From a checkpoint of a small masked spectrogram model: log mel input.
Rows from block 2 of the encoder of a small masked spectrogram model, named by matrix and row number. Rows with one number belong to one neuron. Each number is 128 + 24 x the weight over its row's rms, rounded and kept within 0 to 255. All counts start at 0. Numbers have three digits each. After the name is the row's rms in percent of the matrix's.
After each neuron's rows are labels from the 100 clips, of 14848, where the neuron reaches its highest value: "responds to" is what is common among them. Only what is clearly more common there than usual is listed. The data: melodies that start on their tonic, played by one synthesised instrument. In brackets: how many of the 100.
# fc1: MLP up (encoder.blocks.2.mlp.fc1.weight, 1024x256), inputs 172-255
# fc2: MLP down (encoder.blocks.2.mlp.fc2.weight, 256x1024, transposed), outputs 172-255

fc1.163 119:128078128128173160128165159128128128128128088128128098128128204128163128092128128159128080161101188128156128102170128128110128157128160128088080128181128128128128165128128128128128128097128100049128177100128163145128128128128128128183128128128128128110
fc2.163 129:128165128176128128152128165083128128128147128102128153091128095084156162095128128128157162128128128128173128175128128103128128104087148073128128174128128128128128159089128174091128128128153128128128109128128128149162128164158128101110159175102128128128
responds to: the note C# (76); the note G# (76); tonic: C# (33); clarinet-like (32)

fc1.715 143:168066164159128146128128128128067128128128096128128099128128092103176079150149128128128128106128128128128162128128168128128087128128082156128128128164128149090107105128128128158128128128128172076128128164161128071128149128128187096166109128128128128128
fc2.715 148:085100128128128095128128095128145146102128088110153128128128153169095162128128103128128096155146085168166148128150128128128128102128173088151128151104099102157100160128128128128073128067109160086128106081128093128128149128091128128128128128128128128087
responds to: clarinet-like (25)

fc1.243 095:077092128128214128128190128200186128128128128097128089128128181128128182128162091128128128172165184087128128128128128128128128128161128128181157128166128170128166128128079128128164128128128098155128128128128128153167104128128128128128128159092128128159
fc2.243 085:128128128128128128128128128095128128128128128128128128128128092165128162077128128076128128177128128173057128128094128128128090128059128128128128128059128128128060060053128128128128128128128128128128170097157057128057173163128128128092128128128128128128
responds to: staccato (56)

fc1.345 075:128128128128128128128128128128164128192128128128128128128128128128078128128128128128078128085081128128128128128128128128128128128178176055128128128078214128094083128128128128091128128128128128186128128128128128128128128128128128128128128128080128095128
fc2.345 069:200085128128128128128128128128128128073128181084128068128128128128128128128128128128193128128186169128128128128074090128128128128128128070128075128128128128128128128128128165169128128128128128128128128128128128167128128128128128185128128185128128128128
responds to: bell-like (64)

fc1.314 093:128128128128164186128128168128089128057128128128128170161128128128128128068128086128095128128128128128128128128128128162166080128162128067160188128128128128128128128128128101128079128128128128128079156128128128128128128073128128128167128095185128128128
fc2.314 106:128157128128128104153128169078128128101128088158102128128128128085187154128128128100088128089106128128167128128128128084128128128128128128105128169128161128128128128128157161098128128128073094176077128128128128128128128180128128128128070154128128085201
responds to: bass guitar-like (31); plucked string-like (26)

fc1.460 116:078128128173128097128128170128128174128158128128128128065128128156094128128128128088128128084128158069089128097057128099128128128128128097128128162128128128128128128068189075154104128128207153128095128128128128172128128128128128152128128167128128128156
fc2.460 106:084128068128128128081128128128128128128128128128128128128128151101128128128128128067094052128128098093128128083128128128090128101128159128128128128128128095128128128201128085104128128128074097128184128189128128159128210087128128101128128128128128168215
responds to: the note C# (65); sine tone (34); square lead (29)

fc1.692 083:128128128077128174128071128128128098128128128087128128128128128191128184169128128128128075128128093128128128187128095128128128128128155128128128074128165171089128169128128128128128197097128128128128128128128091128128128093128128128172128128128128128128
fc2.692 081:128128128170128128128128128128128128128128128183166185157128128128095169128128128128128128080128128128128128128084128190128188128128128128128128128128128086128195128128128128128128128128160128128128128098087128128128128192088128128128163179128168179128
responds to: tonic: C (25)

fc1.87 099:128128128128128128128128128128102165128128178166128092128128128128128128128128128165049128128128128128128128086128128128128161168128164128161088170128177128128128128128128176128128072085128128157056128128152128099128196086159128094128096128172128128193
fc2.87 141:128128128160128128128128147092106128128128128092160156111150128185128128128128128158166084128128145128128128128128128128128090099128069128128208128128128107149128128128098128128128128096096128089128128128128128128128070128064083128128188128166090128128
responds to: the note C# (74); clarinet-like (34)

fc1.242 114:177128128128128128090128080105061077128128128176171128128091128128068128128128157208128172128189128188128082128094128128128128128128174128128128128162128128128128128128128128128128128108128128128155176128128128175128128128169150128128097156128128128128
fc2.242 131:185171128089128179102181092162128128082128148071128096171128095156128128128128158128128128128128128101128128109155128128128128164128128128098128091099156162128150155149128128128128099128101128128128128128128128074128177128100128128128128128128128128092
responds to: trumpet-like (41); saxophone-like (27)

fc1.102 090:094128128128128128128128128128128128128128162128128128128093128128128187091171128091128218187128098089128162128128128128128128163128128128128160157128128199178128128128128128128128128128128128128128128159128128128128094128128169128128073128128161179128
fc2.102 096:128128128170128102058128128163128165176128128128152128162128172128076128128128128156086128094128128128070128128128128166128096128128128167128128088128086084099128095128069128102128128128128128128158128088103128090128198128168128099128178128128128077153
responds to: tonic: C (32)

fc1.111 108:128128128071067128128128100090188128152128128128070128128096156128088128128128128128080128128128090128128020128128101128128169097128128128155088128128128128128167128128103128097128128100094128128179181128128128128128128128128083128096128128128084128128
fc2.111 105:128074128128128128128128128128128128128128128128163128091128128128128164091128062128181128128128128175156174128128128101128128128128128160128084128128128128128128128128128128128092148064154128128153128072128128186128157128128099128151128081162128094089
responds to: trumpet-like (34)

fc1.96 087:128128128128128077128093128128128128128078182128128153128128087177128128128090128128128180128128128168090128128128128128128181128128128128128128128061128128128128128128128128128128128128128082128128128128090080128128128128128128128128086128194178166128
fc2.96 092:128155128128089163176128128082128128128128128128155128128167128084128128151128128128128128128128128128128128128097165128159128128128128098128097098128128153128128128128128128103128128166128166128128128128165161128128128128174128183176128128128177076080
responds to: organ-like (31)

fc1.300 091:128128094128128128128128059128076128128099128128128128177128128087128128128128128184128128128128128128174128128128128128171163128089128128128128128178128128128167128176128128128128128194128128128128128128128128128128168169128128088093088128128128128128
fc2.300 084:128128128128128096128128128168093086128164162080128161092128128128128161128076128070180128128128128128128128128128128128128128177161128128128128128128149187128091083128128128128128128128128128128128128128128173128128128128084128128087179128128128128128
responds to: marimba-like (32)

fc1.676 080:128128128128128128073128128128128128128128128128128128128128128128128164093128128079128062128128128128070159188128128128128128128128198128128160128128128128128128210183087128128071128128128128218128128128128128185128128128128128128085081128128128128128
fc2.676 074:176128128128128128128128128128169128079128128128128128128128128159168128128128128170128128128128128128128170128128128074128128128128094128128128128128128128128128072128128128128128075128128128039128085190128128128128128128128128128128128128128128128128
responds to: organ-like (35)

fc1.678 136:128128128128079088128108151128162185128101128128128167128128128128090128153128088128128161149074128128128128128153128128128128128128128128128128145128128180128178084099112128146128128128128128128128128128107102128128128128128128168128128128084128128128
fc2.678 134:128161102128165128185128128101128128128128128128128128128128151179163174128095128035128128128128091153164089101106128168170128128128128066128128100128128128128128094128128128104128128148090095128149128128157128156128128108082128072110128128153128101171
responds to: vibraphone-like (50)

fc1.561 105:128128128171128128128162090128128128128128178128166163177128128128088128160128161128128128091128070128106128128128014171104167128128128128163128128128128128128128203128177165128128128089079128128128156128128128128128128128074128128090165128128073128152
fc2.561 099:128128128106128128128080071128128128128128128181128128173128084128128128128067128155128128178128128174195128128095128179128128128103128128128074084128128128128128128128128128128106128128189151128128163128128128128128128173128128128128128128080128128128
responds to: the note F# (67)

fc1.672 103:128128157128128128080128128128128128128128128128128128174128128128128094128128128181158128170128128128128051156128128128128128091128128061068128091128163097128159052156128128128090128128159128161128128128128128128128084128128128091075128167090209128128
fc2.672 103:128094128128128128185128181128128128128128160128128128128158128128128183128128128099158128128128166128195128128128128128128177128128128170128128128155128128128128128128128128154154128128128128064128089128128128128128102128128128128128177157188128128100
responds to: marimba-like (35)

fc1.724 078:128072128128128128128170128128128128128128177097128128128128128128128128128128085086128128128128128128128191128174128128128128128128128128170128128128075128128173128128128086128128128128128128128128128128128093201128128128162128128128128128128128128128
fc2.724 075:128128128128128083128128173128128062128128128128128128128128128086128128128186128128156128069089187128091077088128128128084128128128097128128094128128128128128094128128085128128128128128128128128128128128128128128128128128128128128128128128128128128064
responds to: the note F (82); trumpet-like (38); square lead (26); tonic: F (26)

fc1.623 093:128087128128170128128128128128128166128128128128128164097128128050128128128170098128128128128128128082128128128128128128128128128128091128128172177170079128128128128088128128167128128128128165078128128128128128128128084128086181128128090095128158128128
fc2.623 092:128189128082128128067080069128128128128128128128128128128128128128101190128128128128128128128128167172128128128128128167128128128128128128128092128099128128181128079128201128055128128128128093187173128128128128128128184128172128128128166175128128089128
responds to: clarinet-like (42)

fc1.329 062:128128128128128128128128128128168128128128128128128128173128128128128128128128128128128128084128128128128068128128128128128128128088128128128059128128063128082128077128128078128128128128128128128056128128128128087128074075128128128128128128128128128128
fc2.329 057:185128128128128128128128128128128128128128128128128128128128128078128128128128128189128128128128128128180128128128128128128128188128128073128128128128128128080128128128128128128128128128128128128128128128128128194128128128037128128128128128128128128128
responds to: harpsichord-like (34); square lead (26)

fc1.759 143:128078128128161107170128128128128100128128105128085149079128128128128128128178128085092106128128128102155080128070128128101128128128160078128128171128092128128153190128156128128128128128128128099074076128128128090128097128128167128164128164166099128128
fc2.759 122:128128097128128128150152128128128185128128128128162128128153128048128128128128128074128128128128128128092128128156128128128128128128128128200128128128128087128156153128154190088128128168095128128128128155104091128073128159128128196128097128128128128128
responds to: bass guitar-like (31); horn-like (26)

fc1.542 089:172128128192128128166128166171128128159090128128128095128128128162128097128128128091128128128128175128128128128128169128097169128128128128128128128128097128128128128128128128128128128128128128088128128092128128128128128097128128087128128128163128183128
fc2.542 096:128128077128154072128128128128083128128169175128128128128128166128128128128172193128128095128128128128089128095084033128087128128128128128128128128128128094128128128128128128101128081128128128128128189182102175128128128128128128128154128161097057092128
responds to: marimba-like (45)

fc1.710 055:128128128128128198128218128061128128128128128074128128128128128128128128128128128178128128128128128056083128128128128128128128128128083128128128077128128128128128128128128128128128076181128128128128128128128057128128182064128128128128128128128128128128
fc2.710 041:128128128128128128128128064128128128128128065128128128128128128128128128128128203128128128128128128128128128194128128128128128128128128128128128128128128128128128128128128128128188128128128194128128128128128128128061128128128128128128128128128128195018
responds to: bell-like (28)

fc1.265 103:128099159128128128177128128128128128128162128084099128128128128128128128128097229128128128128066128098128128128128128128128082075128091128101128128163177091128128096174128177128128128128128088128128128128159128128128128098128128103128128128062128128128
fc2.265 091:168128128100128128093159128187128128128094128094186128128188162150175128128128128128128128089128128128128128128170128089128128128179128128128128199128128128128074128128091128128181102128128128128128128128177128097128154128093128128128184128128128128128
responds to: the note A (65); quiet level (59); pink noise (38)

fc1.636 112:128105128128128128128128128128165158081160128128128103128166128128128128214128128128089128128128128128128081062128128128128128128128128128190128161128128108102128152062128163128128173102128128128098096128089128095087128128128128128128128128054128128128
fc2.636 134:128128108087128174128128095128182088152080097112154128128087128100128128128128128106154128128128128128128083098142128128128128106128163105128128128103090128185128083128145128064154100178128128128128128128128084128128160169128128159128167150148154157075
responds to: bell-like (28)

fc1.330 136:128128128168128128154067128110107128157128128093128128128128082108128158128128128076128128076095128128064128128105128128098101102151128081107153149158128128128156128128158177151128128106128128128095152128128128162128181128128128160128100164128128172128
fc2.330 124:087070128090128128128128066156159128128128156128159160165128128097128128073182128172128128128128128091177128128128150128096128128128128128150150099128100128097128102156128128078128128128128170083128092128128160128158101128128178128128128151128128128128
responds to: harpsichord-like (27)

fc1.80 144:128128090128128161160101128128128075102128128163165128128188152128128128047105128166109128098128169170128112128128128128128169128128094157128153183164128128097128168128086172150099128128150128099128128128128128096172128128152087148102159128201128128128
fc2.80 163:161106105169128128082099128101128161075110153103128089151128128128128128128128099128110128128128128173128128128128128146081084128128128150156128128128128107128128158169128148128128128156128109166128102128093128162146168151128128083170128128057094128128
responds to: bell-like (27)

fc1.756 085:128128173128158174128128128128128128128128094128128128128165179178128078128088159128085128128079128128128128128067087128128080128128055128128128162128128128128083172074128128089128128128091174128128128128128128160128128128128128159128128128087128128128
fc2.756 072:128169128128128185128128128128080128128128208128128160087128128128128128080128128128128128128128168128128128128069128128128128128060128128178128128128128095062128128128128128089128128128128128193128128128128183128178128128128128128128128128128128128128
responds to: white noise (55); sine tone (30); pink noise (26)

fc1.118 107:128079128153128128209128089128166128128128128128128128128128169128186179128128092128128077090165128128128128093128128099128090169128128128128128128157128128128102128155099128128128128078128074226128128091071128128087128128128128128128128156128079128128
fc2.118 138:128157162128128092082128089168128128128183151162089128167128160128109128128169128128128128128069172128177090096162128128128086128128128128097144128102097149128106150128128111128093109128128128128100173128128128128153066128128128157165150094151128070128
responds to: organ-like (27)

fc1.527 148:128128128128128128128163174128128128099149128128104128106128093074128150128128128128128128154128128157128128128128152102128128128128098128128100110035098102093113172090128128128128128128109152128128128179099128128128128128128128128128101128128128128160
fc2.527 138:128128128090128109128145080158128099128128128097128192104128128128128128090128128157128128128128108128128128084164128221128128128094128128128181128171166128128128103128164158128110162128128128155128128128128179106169128091128086128078164152128128128128
responds to: harpsichord-like (28)

fc1.510 096:128081100128163128128128128128090179128089128128128128128128094094128128128083128163128128128128128128081128128128080128128128168167128163128180128128128100181180162156083128128128128208128085128168128128170128128128097128128128128156128128128128128082
fc2.510 090:128128171128083128093128128128128128128128128128159128128128088128128128128091128128074093128128128128128128060128128128128128172074187128128086128128085128077095128128166128128128128128077128128128128128128128180128128128128128128128128074128128128128
responds to: staccato (57); square lead (27)

fc1.301 123:128128128128150128128128172128128128128128128096128128128128128128105128128148128165128104128128128128128128128128128128095174128128172128128088128102128152152179167128128104170128154128061059128128155128095128128128128085128128087128163094128128180128
fc2.301 124:110102128102128128106102164060167128174128159162128128128128149128128128086128128162096094128128154128128128128104128088128128128128128128128097166128090128128169128128128128103102061128128150128128128128106128128092128128128101176128128128128128147128
responds to: the note F# (77); tonic: F# (32)

fc1.326 122:128107087165128128128128170128128076128128097097128128102164188128128128128128105128128128096128128128128128103128104128128071098128128128128128158077128128128128128089100184128171158128128128162128128149153160128128128171128128128093101128155079086128
fc2.326 115:128128128128095128128128089128147183128128128128174091191128128171161152201099183053158128182128152128128128128128128128128128084128095128128090128128151128128128128128089074128106128128166162128128128128128070128088128128128128157128098128096128189097
responds to: vibraphone-like (27)

fc1.585 100:156128087128097128165128173128181128128100128128128128128128077078128128128128128095128049086128093128128171128189128128128088128128088045128128155128128128185128128128128128128128094128184128128161095093093161128128128128171128128128128128128128128128
fc2.585 101:128174128128128128069199128128128177128128128128128090128128172128128151128128128185161182128128162128128082128077052128128128128128128195082128128128099082128128128160075128128102128128128128128128128128088128128091061128128128128076128067166099085128
responds to: tonic: C (26)

fc1.687 096:095128128128128128128128128166167128128088089128128128128161128128128128128128128128090086128128128128128128128161128128179178128128128128192128128128128128086170128128128128128065128128075128128128128182103128155128128128128181101102128186128128128128
fc2.687 101:165128128128110128128154128128128128128128128128128128171128128128128192128157128128168128128128128128072091098128128128068128156098128155128128128128128128209128168128128128128128128194128162128128128154128063128128163080128058100128128086128128128128
responds to: staccato (65); trumpet-like (32)

fc1.420 126:128128100097128128128128128128128160128168128128128128128128128158128128086128164128128128128167128107145128064128128128128194128128101166073085092128128128082128128153128128128128065128128128128128097128096151128128128152128128128128128128166128128128
fc2.420 125:128128128128169128191153105177128149128099163128128128128089128128098128088159168128128128128094128068128128128076128128128096128128128112128128128128087128128173128128099128099096128095128128089128128128180128128128128094111163128128128174101099128099
responds to: the note C# (76); clarinet-like (58); tonic: C# (28)

fc1.618 110:065128128128079128128128092128071078128128128128128128128152128182128068154151128128128154108150128090158181128071128102128128128164128105052128179128128095149128152128128128128128128128128161128128128154160101164169128165099128128128084128128128128128
fc2.618 104:128080128128128157099128128128128128128128128100128063094074128128128162057128128128128076083094061172077128100128128128128128203128158128128128128080128179128098128128128128128128128128128163128169128128128128128128128128153128128128098128128128128128
responds to: white noise (51)

fc1.612 110:094128128128171128163128156128128128161128171128128128164128128080099128164128102128128096105128084128128128128128128175058128107128191159128128128128128128128128128128128099128102128128128092128128128128128128128128128095128152063128128128128087128128
fc2.612 116:128128128128128097103128128128128164128128128128128151110128154128128093128128128085128128128128205089128128128128128156128159172156128128166128128128128163183087163128156100128128128153149128172079128128128128128128161166128069128173128128074178086128
responds to: the note C# (69); tonic: C# (25)

fc1.315 083:170128128128074128084128192128097128128128085128128060128128128096128128128128128128128128128128128128128128090128128128128128128089128162128128128128128128128128128177128128128128128128128128128128128128128128128128128128128071175128091200128128080128
fc2.315 086:070128084128128128128128075128128128128128128128128128128128128186128070101074128128128172101128165128128128128128128128128128096177166128128128096128128128128128128128174128128128128128128079128178128128164096128128128128085128093128128128128128128128
responds to: tonic: C (28)

fc1.130 094:183128128128128128128128065128128163128089128128128093128170128128128128128128128097128105128128128128128128166077189128128128128066174128128176128180166128128128128128128160128128086174128128159128128162128128165128176128128128160128195128170177091128
fc2.130 098:093085169128128128128128128128128128128165081173128128128128128095128128099128128128128128149128173128128128128128128128128066128128156089128128179128128128084128128128195128128089128088128128128085173128128128128128128128128128128128096128047128184128
responds to: trumpet-like (32)

fc1.426 104:128128128172160128128077128128128160166128128082196153128128128128099165128075155128128154128128128161128128103165128128128128103128128100128128128128128128128128128128096128128128163163128128128170128128081128128160128066128171128128128179128128165128
fc2.426 104:102092083128128154128179082128128101095128128128079128128128162128128128079128128128128128128128096072160128089128128128128128159085102155097128087128128128128128128128128128128128128128172128128128128128159128094128128152128128128128128128128098128128
responds to: the note A (88); oboe-like (32); tonic: A (25)

fc1.331 095:128128128128128105128128128128128128128174173095128105128174128128128181128128088128128081071098128128066128128179128128128128128128165128070088128128128128081069128128128128128128128128128128128157128128095128128128128167095098128170128128128128128151
fc2.331 099:107128092173128128128128128128128164175128128128128128128168128128128098095128161128164128128159086164052128152128096128128128128128128128172128128128074080128128128128128128128128076191128081128092128165128082128128128155196128166128128128128159128128
responds to: clarinet-like (74); the note G# (67); tonic: G# (25)

fc1.58 087:090128128128128128128128165174128128180128128128060128128128128128128128128128128128128128128128128074079128128128128128173128173128128128128128128092128128128128128128128093128128128128128128128087080092128195176100128128128128128128128128128128128128
fc2.58 100:128094128128166097089128128128128087093128128128128128128128128128184128074128102128128128157128128167128128128128128128128128083070128128128128162128128088090093128128077128128168128128128128093128128128128092128157128149128128092159128128128128128087
responds to: the note F (69); square lead (36)

fc1.549 113:061150099128066128128128092128128155152083128128128128128128128170168128071128128128128103128169128155128090128128128128128205128128169090070128128128128091128128128156164128094128128128128102101128128128159128108128128128128128128154128128128128079128
fc2.549 111:128091128074204128128128128088062128098128128128128176128128128128128128164128179156128128128128099128128167128128128152128128128128128091096128151128128172100128128128128165128128128128128128128106089084128128128109152128082159128153128100128167169128
responds to: the note F# (93); tonic: F# (35)

fc1.749 076:128183128128128096128087128088128128128128128128128128128128128128128128128165128128074128128128128128128128128096128128128128128128128128128187128128128128128128162098079128128190128128128128128128128095128128176128128128128128079083128128128198128075
fc2.749 073:128082128128157128128128128185128128128212128128089128128128128088128128087128128128128128128128128128128177128128128128128128128128128086165060128128128128128128128128128196128128128128067128128128067128169128128199073128128128128128044162087128128128
responds to: organ-like (31)

fc1.121 079:128180128128082128128128170128128128128128128078204128085128157165128128128128128128128128128053128128128128128128101128083128091128172128128067128078097128128175128128128209070128128128128128128128090128128128128128172075128128128128128128156128128128
fc2.121 071:065086128128128128128128128168128079128128128128128128128128128063128198128128128128128128163176128128128128128128168128090128128128128128128128128173128187128128128128128128128128128165128164128128128128128128128128128128128170128128079128128163128128
responds to: harpsichord-like (33)

fc1.382 110:076175172128128128128152128153157128128065128152069128168128128128128105128105187128105128074128157128128128177154172161103146128128128177128093128128128128128150128128128128128128128128128092128128128128077128128180128128089128128128128167174128128128
fc2.382 100:128128128102128128128128128128128128128128128128128082128128097194128128199128128083128128128128128128094128154128128128096128128128128128154128083106128090128128152128128128164128092128128128155158128128128128128128128156128089192128171097128128098089
responds to: the note F# (82); white noise (28); tonic: F# (26)

fc1.310 089:056104128128166128160128128128128128061185128095128128128128128128128190128128128194162128163128128128151128128161128128167128128128128128128128128128128128128128128128128128093128160128091128128128128173128128128128128075128168128128128128154085128087
fc2.310 076:184128128178128072128079078128128128167065128128128128128128128128128061179128128128128128128167071104128128128035128128128128128128166128182128128128128128179128128128128128128073128128128128128128128128184128128128128166128071128128128179128128128128
responds to: bass guitar-like (31)

fc1.653 091:128128128128056128128128128128128128128128128128128128128128128171128128051128128128128128088168128128098128128128128128097128179128192128128128128128128094128128175097086128128170128214079128128128128128128128128128161084128128128128128128128128128128
fc2.653 092:087128128128065128128081128128128128160128128128167128128128128128152128128128128089128128128128128128128128128168065094161128128128128128128128128128128128164092080128157128128128128097128128128128128128128128128128128128128128128128190128128128085090
responds to: staccato (52)

fc1.18 104:128084128128128128128128086128062128128157128128128128128063128071128089128128128128128128128128040128128128080170128174128128128094128160128128128128128128128154128128128174176164167128128128128097069128128077128128128128128128169128168128128128128128
fc2.18 105:128154128128183128128128074128128064078128171128128128128097063128128128128128128173093128128128128164128128173128128128128063128128128128163099128128128128128128158128128128128099128128128128128128179092128195165099128128128128154128128128128128128185
responds to: harpsichord-like (35)

fc1.719 094:128128128128068128087128128157128128128093128128128128128128128079085160157192128128083128128128075154128128089128128128172128128128128128128174083128128128128168128128089128157096128128128172178128128128128128128128128128071128176128128182083199128088
fc2.719 082:128128128128160128170128128128128128128128128128128128128128158128162128128128128086128178128169128128128086128128128128128128128128128086128128128181128128128128128094128159084128128128128128128128128128128128128128128083128128128128128128159098128196
responds to: pink noise (34)

fc1.437 110:210128128128128128128105169128128128128182162128189168128159128065165128128167199166128128128128128128155178106178128128128128128128128105128128128159128128128128128128128128128166128128128159128128128088128128128081158152128128102128128128128128128084
fc2.437 114:128128128128128102102128128128168128128128180165128128128045128172128128128128128128168152128128128128103128083128153026128090094128128128092128163128128128155169128128161128128128128128128128128078128161128101128161166128078128094128128128128128128155
responds to: harpsichord-like (53)

fc1.350 135:157167128105128128128128128128128154128128128166106128128128128094094128128128149128086128086128128157158128108128083164128179101128128186087092128128065128128128128128083177128103128094128128087157161128128128128128128128128128128128128128128128128152
fc2.350 144:128128128097159128128128128128158108128128128128128128128128075150128128128128174109128128128128128088128128128128128128128082128155153128150128085128128103128128128158128083128128128156070128071128128089128156160128156101128128147128128128128064128102
responds to: the note C# (87); clarinet-like (53); square lead (36)

fc1.353 102:128128128159170128128128128128128057128156128085091128128128128128128162164081128098128128128153166128094128128128088128128158128128128128128165099094128173128128128204128128128128128159198180128128128128128093128161128091128128184128128128128099128128
fc2.353 099:128128158128065128128105088128128128128077128128167128098128161065128128157187100156128128172128128128128101128128188128128128158128086128128128128128176103128128128128172034163128128093096128128128128101128179087128128128162128128169128128099128098128
responds to: bass guitar-like (34)

fc1.101 122:128128128128161128159128154128128128128173128128164128100128158128128128097094128128128075128128128104166128128183128128128100128128092169089128128128159128128128128169101128160102128128178076103152128128079128128128128128128128128128164180128177128128
fc2.101 126:128128154158155128128128148128128128128087128128098128128128128128128128090128128128128128128128128128128128169128088181164088057128128128083128159128150128128128128099080178075128128128128128168094128128128128128128094128160072128128092188128104128128
responds to: clarinet-like (41); pink noise (28)

fc1.515 104:128154128094156069166128128128128097103128128128128081128128128168128128128128159128128178168128166128128103128128128128128128128166128128128128163128128178128128128128200075082128128128128128178128128128128128160128128177128128166128128128128160128068
fc2.515 126:128128128128155153128128128094128128128152128128128128128128099128206128128101087089197128128128108128128128128183128108128128090128091128128167128128128128163128128128068128157128157091128091091178101157128128165106128071152108178128128128128066128128
responds to: the note F# (73); tonic: F# (36); bell-like (32)

fc1.505 103:163089128128072128165128162128128128128128128094128128128128128173128155156128128128128159128128088128128128151098128128128101091128128099128075128096128128186085197128128128128158128086177128128128089187128128128128128128128128128128128128128165128128
fc2.505 108:128174100128128154161098088128128128128067148128153156128128128128128128078128128128128128128128100128096128098085128128128169128173128128128128082128155062128128128194128128166055128152128128072128128128168154099128128128058128128192128128160128128128
responds to: the note F# (70); tonic: F# (25)

fc1.725 108:155128128128128128096128155173166105083154128042128128128157128096128128151128089128165101128128128128128128160128159128128128128128171128128128128128128093166128128128085094128128100128158128128128128160161128128128089128128098128171168128128128128093
fc2.725 115:128128128103128128180128128128071128128128128180128095128076128203175128087155128178128128128128128097128128128128128156100100128128097128128128128128128128156128128128148128128096157162061128128174128085128128094128128128128172128128128163128128128128
responds to: the note F# (74); bell-like (53); tonic: F# (29)

fc1.665 069:070128128081128128128128128128128128128128128128128169128128128180128128128128128128128128128128078128128128128128075128128078128128128128128128128128128128128128181128128128128128080128128172128128128082177128128128072128128128128128181128128128078128
fc2.665 101:128128169128128128158128128185128128128128128128128157100102128128128128128128128128128095225128128088176128128128176128128128128128128128128128128169128128128128096128128128128128092091167128093094128128128128128128128128194128128103079128128164170090
responds to: marimba-like (35)

fc1.333 103:128128128152187081128161128093128081128179128128096128094128128128128128128165172128128128128128128128128176128128128128128128128128128092128128128155128128175128173080128160128128163128128176128184096128128128182128128102128128095128128128166128128128
fc2.333 093:128128128128128128128128128128128128128128160128167087192073072128094192128128128128128184128128128128128128128128128128128080099128128174098128128128128071128128093171097089128159128128128160159128163080128128128167128128128097128128128128128068128128
responds to: harpsichord-like (34)

fc1.177 084:128093128128128157128128128086128128128076128128128128191128128128128082081128128128128128128128128128128163076128128128128163128128128128128073165128128094128128128080052128128128128128128165128128128128128188167128128128059095128128187128128128096128
fc2.177 076:128128128128128090128128128128128128128161128128128128128128128080128201174166128128128128170128128128128128128128128078128128128128128128092169128158128128128128128128170128198128128128128064175161076093128128128080128128176174128128128128128128128128
responds to: white noise (69)

fc1.335 116:101128068128128128128128090128128090081128104128128128101171128128105128163151128128082128128076128128128128153128128128128128128100128128128128204172128128128128128128128074128128128128106128178128128128161094128097128128128128167128160128128128128090
fc2.335 110:128128171094128099128128156128128128128166154058128099128128074128128160128128128128128128128128128104128128128151128128160128128128128128128128128092128128128128128128174128093128105128128154128128168128128086128128128128128128128128215158128128100128
responds to: staccato (59); bass guitar-like (25)

fc1.641 086:128128128128128128128128169162069128128128128128128128128128128128128128128128174072128190086128178182128128128128091128128081128128172165067128128128156128128128128179128154128089128198128128128177128128128085128100087128128128128128128128128098128064
fc2.641 080:128128128204128128166128162128128128079128128086168128128056128128128128089090128128186128128068128128156079169128128128128128181128128128167128128128128128128172128128128128128128128128128128128075128128128128128128128182128128128128128128128128128128
responds to: white noise (32); pink noise (31)

fc1.366 093:128128128128169212128128128128128128128128128154201128128128128081128168128128086128128128128128128160170160159088128128128128128128128080128128128128128128099128128128082128128128128166128128128088128056128128128128128058128128128128128075128128128128
fc2.366 100:128055094128128128128182160128128128128128128128128128128169128182128183128128091180128128128128190128128128128157128091128058128164128128128128154128128128128128154128128128128091128128128128074181128158128128128128128128128128128128189128128128091128
responds to: trumpet-like (25)